{"arch": "convnext_v2", "model": "image classifier", "dataset": "single toy objects rendered from many sides on busy backdrops", "train_examples": 50862, "image_size": 24, "crop_scale_min": 1, "horizontal_flip": true, "targets": ["colour"], "num_classes": 12, "isotropic": true, "norm": "layernorm", "hidden_act": "gelu", "mlp_ratio": 4, "inner_norm": false, "patch_size": [4, 4], "conv_stem": false, "layers": 6, "width": 192, "kernel_size": 7, "label_smoothing": 0.1, "loss": "cross_entropy", "init": "orthogonal", "residual_init": "scaled_by_depth", "optimizer": "muon", "muon_scale": "original", "learning_rate": 0.025, "momentum": 0.95, "nesterov": true, "orthogonalizer": "newton_schulz_5", "adamw_lr_other_params": 0.0026, "max_grad_norm": 1.0, "ema_decay": 0.995, "max_steps": 40000, "batch_size": 128, "epochs": 100.7, "lr_schedule": "wsd_sqrt", "decay_fraction": 0.4, "final_lr_fraction": 0, "warmup_steps": 4000, "weight_decay": 0.002, "adamw_weight_decay_other_params": 0}
Rows from block 2, named by matrix and row number. Rows with one number belong to one neuron. Each number is 128 + 24 x the weight over the matrix's rms, rounded and kept within 0 to 255. All counts start at 0.
# fc1: MLP up (model.blocks.2.mlp.fc1.weight, 768x192), inputs 96-143
# fc2: MLP down (model.blocks.2.mlp.fc2.weight, 192x768, transposed), outputs 96-143
fc1.208 [141 107 126 130 158 155 102 167 132 111 109  98 165 137 149 161 171 130 106  95 138 117 128 146 110 110 167 164 102 134 142 141 134 101 101 142 105 123 146  99 117 138 140 122  73 106 136 153]
fc1.209 [112 108 119 165 110  77 110 119 120 155 128 151 197 112 123 111 126 163 159 133 158 136  77 115 129 166 160 106 137 146 113 147 131 143 136 145 121 160 167 144 123 117  91 130 121 112 170 144]
fc1.210 [101 138 131 152 140 144 103 169 143 130 138 127 131 125 136 106 114 114 114 149 118 148 158 125 137  84 144 118 146 138 111 129 135  95 139 133  84 100 122 124 108 133 123 113  98 145 113 156]
fc1.211 [131 184  88 155 157 115 106 118 111 110 127 109  90 181  99 134 109 166 119  86 161 141  90  87 153 139 130 119 141 122 161  99 168 141 189 103 156 169  78  81 119 115 157 114 128 135 118 135]
fc1.212 [134 145 141 124 129 112 116  96 156 140 106 131 141 160 108 115 134 116 107 110 138 140 133 122 150 178 110 141 140 135 105 124 140  95 118 141 146 124 151 157 145 134 117 104 115 126 116 115]
fc1.213 [144  97 157 151 144 122 116 142 141 128 114 129 123  94 107 123 139 123 104 131 175 117 160 136 107 106 106 170 106 140 117 134  92 133 134 123 112  92 134 123 123 119 149 157 129 110 114 120]
fc1.214 [125 150 140 136 117 144  79 122 141 115 103 134 172  65 120 135 181 135 128 150 120 194  96  98 127  76 122  84 144 154 161 103 144 167 134 136 118 137 142 111 124 121 108  95 127 154 110 132]
fc1.215 [ 75 142 123 114  67 109 121 127 100 145 137 135 153 135 100 109 143  88 143 114 125 141 145 112 100  79 100  96 100 174 150 129 140 178 136  75 186 103 127 104  84  85 138 120 128 116 100 104]
fc1.216 [118  87 165 134 142 160 127 147  87 102 120 139 182 143 162 112  91 135 114 149 132 134  95 131 101 165  99 148 146 120 173 124 122 148 219 129 130 132 123  84 111 145 102 187 144  91 110 136]
fc1.217 [125 160 149 142 166 111 173  86 155 137 105 113 118 130  97 148 111  90 187 146 110  82 108 128 113 152 176 124 144 137  95 147 133  74 129 137 112 151 120 136 124 175 109 105 131 152 135 127]
fc1.218 [147 193 180 154 135 120 108 146 121 128  41 116 108 122 153 144 131 134 167  94 125 151  96 180 127 162 152 107  81 143 133  80  72 102 129  68  94 109 131 107 175 134 161  94 140  69  69  56]
fc1.219 [142 169 121 108 161  90 171 159 181 154 125 126 144 109 143 166  64 105 163 150 182 128 132 109 164 133 102 129 126 117 137 118 130  95 128  93 113 180 152 120 124 141 119 128 144 160 114 144]
fc1.220 [130 120 116 173 148 120 163  74 117 103 153 150  84 190 139 118 160  83 148 133 118 110 108  86 107 125 140 136 163 122 144 130 113 153 113 156 106 163 136 118 136 156 149 133 139 122 148 154]
fc1.223 [130 140 191 141 123 138 127 141 135 131  94 159 161 118 130 121 119  86 170  98 137 145 143 139 119 155 166 159 142 117 135 105 123 121 125 137 155 123 129 131 163 149 126 146 162 147 101 160]
fc1.224 [162 144 129 130 113 115  97 105 129 117 142 124  96 134 138 171 108  85 150 103 162 100 148 144 171 128 100 111 121 116 125 163 121 103 158 147 136  78 138 129 131 204 143 133 110 151 181  72]
fc1.225 [114 127 105 175 129 125 112 142  93 166 106 157 140 127  99 128  99 119 166 110 143 127 143 135 134 124 164 128 162 154 115 105  95 117 126 137 137 150 109 104 123 124 159 134  92  86 129 145]
fc1.226 [ 97 118 165 139 141 127 108 121 155 114 156 146 136 131 111 150  94 147  99 103 125 135 150 136 133 124 148 130 158 128 121 116 139 130  82 161 156 114 115 130 135 151  96 121 125 144  98 140]
fc1.227 [164  94  69 113 143 142 170 111 120 105 141 179 109 124 119 164 134  80 163 132 112 149 127 124 136 141  95 141 102 126 159 133  83 127 125 145 147 132 115 164 135 138 151  76 122 136 123 136]
fc1.228 [128  72 132 123 138 156 120 152 143 126 152 118 134 104 128 136 154 175 100 131 124 119 119 128 125 145 140 141 132  98 114 110 115 123 137 131 132 140 117  91 127 134 101 146 118 134 114 134]
fc1.229 [139 145 105  97 114 136  94 142 132 126 158 118  90 156 144 124  93 140 146 147 136 136 133 141 146 120 109 144 127 144 140 111 162 135  66 168 113 146 114 126 141 119 187 122 135 140 142 118]
fc1.230 [108  93 103 129 131 110 119 104 134 168 131 125 147  88 146 111 116 149  72  84  66 120 130 146 208 137 167 127 128 173 117  95 168  87 123 115  83 115 110 112  84 154 114 207 139  93 153 166]
fc1.231 [164 147 101 113 147 137 133 122 111  93 141 164 126  74  87 143 146 131 139  96 119 183 125  87 105 134 129 100 125  92  90 115 176 175 112 140 147 157 135 121 120 123 137  76 116 130 116 133]
fc1.232 [113 147 128 113 144 131 147 142 124 123 129 127 110 125 149 126 128 142 132 153 126 143 149 132  91 135 115 152 159 128 173 136 158 129 140 129 133 129 134 102 121 157 124 107 109 160 116 148]
fc1.233 [156 147 137 177 116 127 121 125 119 125 139 106 130 123 125  78 126 116 119 142 119 150 112  95 142 112 162 141 111 138  85 122 130 135 127 122 139 142 122 117 143 154 144 112 156 126 137 126]
fc1.234 [113 118 158  79 149 128 112 106 145 118 160 127 140 128 177 134 160 128 126 113 149 122 144  88  99 143 105 134 117 138 154 132 119 144 127 151 132 142 123 117 132 116 152 133 153 156 111 105]
fc1.235 [155 125 121 146  83 138  84  98 138 103 135 110 197 133 125 135 160  93 143 134 134  96 124 136 119  87 153  89 137 107 114 133 130  90 145 127 100 132 112 132 163 143 110 119 121 119 130 134]
fc1.236 [111 100 129 164 176 100 143 133 142 158 108 119 125 119 110 129 130 151 128 112 103 152 117  97 120 146 138 128 139 134 138 148 140 131 136 133  94 126 122 135 132 127 129 100 148 152 132 123]
fc1.237 [128 122 108 115 128 101 150 156 142 122 146 120  98 115 119 142 147 117 133 125  81 108 127 137 115 125 161 105 116 131 106  75 124 135 169 118 140 113 109 111 113 118 137 116 100 134 125 156]
fc1.238 [119 137 127 138 137 100 138 126 105 105 126  86  99 117 147  90 131 113 164 117 157 119 103 152 129 167 126 141  89 140 140 111 110 125  79 137 141 124  98 151 136 160 120 121 130 143 153  95]
fc1.239 [199 159 158 186 115 105 127  86 157 127 161 170 117 132 107 106 112 138 107  95 137 117 129 162  76 108 111 103  95 150  91 160  72 113 127 138 137 168 115 123 137 157 119 162 122 136 139  90]
fc1.240 [ 87 112 157 132 122 121 143 148 142 109 133 117 151 163 109 125 156 134 135 121 139 136 135  97 134 112 164 145 115 114 133 116 125 181  84 120 153 111 167 134 133 144 166 164 161 111 138 108]
fc2.208 [129  99 137 126 107  87 190 112 144 143 146 121 169 148 110 112 150 116 134 106 127 137 111  93 141 166 120  88 105 110  94 119  94 114 148 120 155  92 122 119 132 121 102 158 161 113 126 135]
fc2.209 [138 123 167  80 100 110 116 161 131 162 119 127 178  82 115 126 153 118 153 162 141 150 176 115 115 108 110 159 124 126 147 157 124 129 123 124 111 147 131 108 154  96 126  89 121  96 160 145]
fc2.210 [120 134 112 127 102 146 120 122 112 148 119  93 120  79 135 150 143 143 155 135 112 144 107 100 124 115 120 100 117 109 117 116 139 156  74 119 124 133  98 137 116 120 124 131 112 137 157 134]
fc2.211 [147 127  98 118 173 137 171 111 106 135 122 121 158 110 132 108 113 128 106 124 177 196 136 128 133 114 136 128 133 120 109 112 121 115 134 131  79 120 133 116 158 166 110 125 127  91 102 101]
fc2.212 [108 111 165 135 121 125 105 130 153  98 124 136 168 128 129 136 126  98 146 105 162 143  85 129 134 109 152 131 176 102 141 108 111 147 110 144 152 110 117 175 106 130 131 149 140 111  93 106]
fc2.213 [158 129 142 128 126 142 132 127  97 128 153 116 132 116 128 104 142 139 101 141 163  96 132  95 112 139 133  95 110 151 172 102 124  92 121 113 138 131 110 136 110 137 163 115 144 126 114 151]
fc2.214 [143 126 136 128  81 126 169 143 147 169 134  71 134  91 139 166 161 152 142 114 130 106 121 112 125 169 140 153  91 138 123 145 100 156 145 141  88 147 114 155 101 141 169 115 116 122 107 129]
fc2.215 [110 125 140 134 139  92 125 100 100 121 118 103 161 122 105 129 142 158  96 145 103 120 107 132  98 121  95 165 128 144 123 122 146 148 113 183 117  99 157 124  92 123 117  71 110 167 147 142]
fc2.216 [145 130 116 156 146 136 145 136 129 112 138  87 112 149 156 143 174  97 155 121 135 160 168 119 164  60 128 116 146  97 146 129 115  47  96 139 125 106 157 168 139 166 148 124 124  88 117 176]
fc2.217 [130 170 135 123 126 158 118 113 156 156 122 124 141  70 125 104 134 162 166 138 106 146 103 139 130  90 145 129 143 181 102 126 113 146 132 147 140 158 151  97 137 126 178 141 142 136 142 140]
fc2.218 [113 120 166 122 177 162 128 137 123 146 125 155 122 125 162 118 124  88 147 159 136 122 141 104 206  94 143 163  77 114 148 186 177  88 162 107  84 170 115 114  95 127  77 140 180 133 148 220]
fc2.219 [164 149 168 110  95  83 127 135 140 146 125 127 144 140 146  95 147 136 186 154 132 146 108 135 125 179 152  77  96 150 125 128 115 127  75 134 149 147 114  91 115 148 153  96 111 127  85 139]
fc2.220 [136 180 170 164 152  85 138  85 124  96 108 132 117 134 142 170 106 122 115 143 119 151 137 132 144  87 105  79 136 106 119 123 161 110 130 164 127 158 107 128 119 119 149 147 120 156  79 126]
fc2.223 [120 110 120 104 149 150 114  79 167 168 115 153 116 106 106 186 162 131 124 139 128 176 139  92 166 154 168 121 128 114 121  96 138 123 166 149 106 147 145 109 163  79 142 107 109 118  95 162]
fc2.224 [150 113 163 143  95 150  94 118  98 182 130 136 186 101 132 130 166 121 100 148 151  99 138 106 119 106 121 138 120  93 199 129 148 121 143 140 108 110 107  42 102 131 171 115 145 146 109 117]
fc2.225 [171 125 132 153 107 131 126 155 157 122 134 108 180 129 164  76  95 103 146 118 129 146 124 125 153 121 145 100 151 152 132 141 142 140 130 118 117 150 181 129 114 127  96 138  87 146 150 162]
fc2.226 [113 131 129 130 143 107  97 148 158 106 122 104 105 134 135 131  86 130 133 147 116 130 161 123 128 103 117 143 151 140  53 149  97 118 128 132 132  91 153 154 165 148  82 107 107 156 145 120]
fc2.227 [153 143 132 138  74 144 112 112  98 150 152  95 154 133 126 141 148 123 119 149 122 148 115 159 117 122 126 122 123 146 189 140  99 119 127 124 157 147 134 142 176 133 104 139 146 134 135 111]
fc2.228 [131 123 141 123  99  95 120 117 108 137 124 129 147 131 140 123 167 107 133 117 127 145 116 126 116  64 121 111 129 115 128 135 130 129 123 115 113 130 126 115 124  99 137 114 106 127 102 116]
fc2.229 [113 159 104 111 119 147 130  91 160 138 132 111 147 107 155 142  91 101 134 131 130  93 137 101 122 166 123 103  96 144 119 133 101 128 141 158 110 126 137 116 128 137 120 141 120 132 122 106]
fc2.230 [147  99 150 158 128 108 189 131 134 112 148 141 122 150 120 159 176 124 171 141 132 119 152 107 123 107 132 134 157 155 116 133 157 100  93 124 137 121 127 123 106 121  86 113 136 173 122 150]
fc2.231 [130 131  74  97 175 141  76 144 140 146 121  78 125  94 133  73 140 115 150  98 147 138 161 114  96 112 141 113 114 128 130 104 113 122  69 114 141 106 139 107 126 108 177 163 154 130  54 125]
fc2.232 [131  84 157 149 140 162 121 119 124  97 134 139 163 112 144 162 158 130 159 105 121 122 166 146 137 138 133 161 130 133 151 136 135 109 150 142 111 128  96 140 130 118 142 131 137 128 126 124]
fc2.233 [116 162 158 144 118 146 138  88 169 115 141  94 109 185 143 117 115 129 133 126 163 116  83 109 127 165 135 140  95 143  84 114  85 108 141  96 107 108 137 113 145 115 132 128 145 148 132 123]
fc2.234 [126 123 126 115 110 148 139 128 132 160 144 162 141 140 124 130 134 149 148 157 126  86 107 102 114 125 135 134 108 159 154 157 167 140 154 103 122 127 128 143 137 121 115 128 138  95 109 139]
fc2.235 [148 152  90 137 178 131 134  66  63 157 145 130 117 120  97 170 148 151 119 172 137  72 170 147 152 114 132 124 150 151 104  87 132 175  88 136 158 100 152 126 145 108 149 105 143 117 132 130]
fc2.236 [110 139 102 145 125 128 116 129 128 108  84 132  93 121 129 118 100 115 110 125 109 122 110 110 100 127 150  94 165 140 133 148 136 125  95 129 119 117 160 104 123 150 124 106 137 144 122 127]
fc2.237 [ 91 129 142 163 158 126 114 149 134 121 109 124 113 111 119 143 119 125 174 103 165 131 153 133 155 153 127 127 134 142 153 143 126 140 141 120 120 131 125 153 151 118 137 154 113 132 136 122]
fc2.238 [145 134 130  96 143 132 106 130  99 106 112 142 153 133 112 126 127 127  90 159 160 108 131  93 148 143 164 103 105  90  85 134 123 128 127 134 125  87 169 130 118  82 153 121 122 136 119 131]
fc2.239 [109 149 113  84 108 118 120  65 152 103 111 140 107 128 113 118 149  79 125 182 102 186  92 120  94 104 130 169 139 151 122 132 141 165  91  95 111 154 129 134 110 167 112 149  91 155 122 104]
fc2.240 [102 157 135 144 198  95 148 124 141 130 147  99 134 122 148 133 136 134 116  87  93 130  66 137 162 155 150 143 119 146 123 119 172  98 163  93 144 112 150 128 118 112  88 133 127  85 136 108]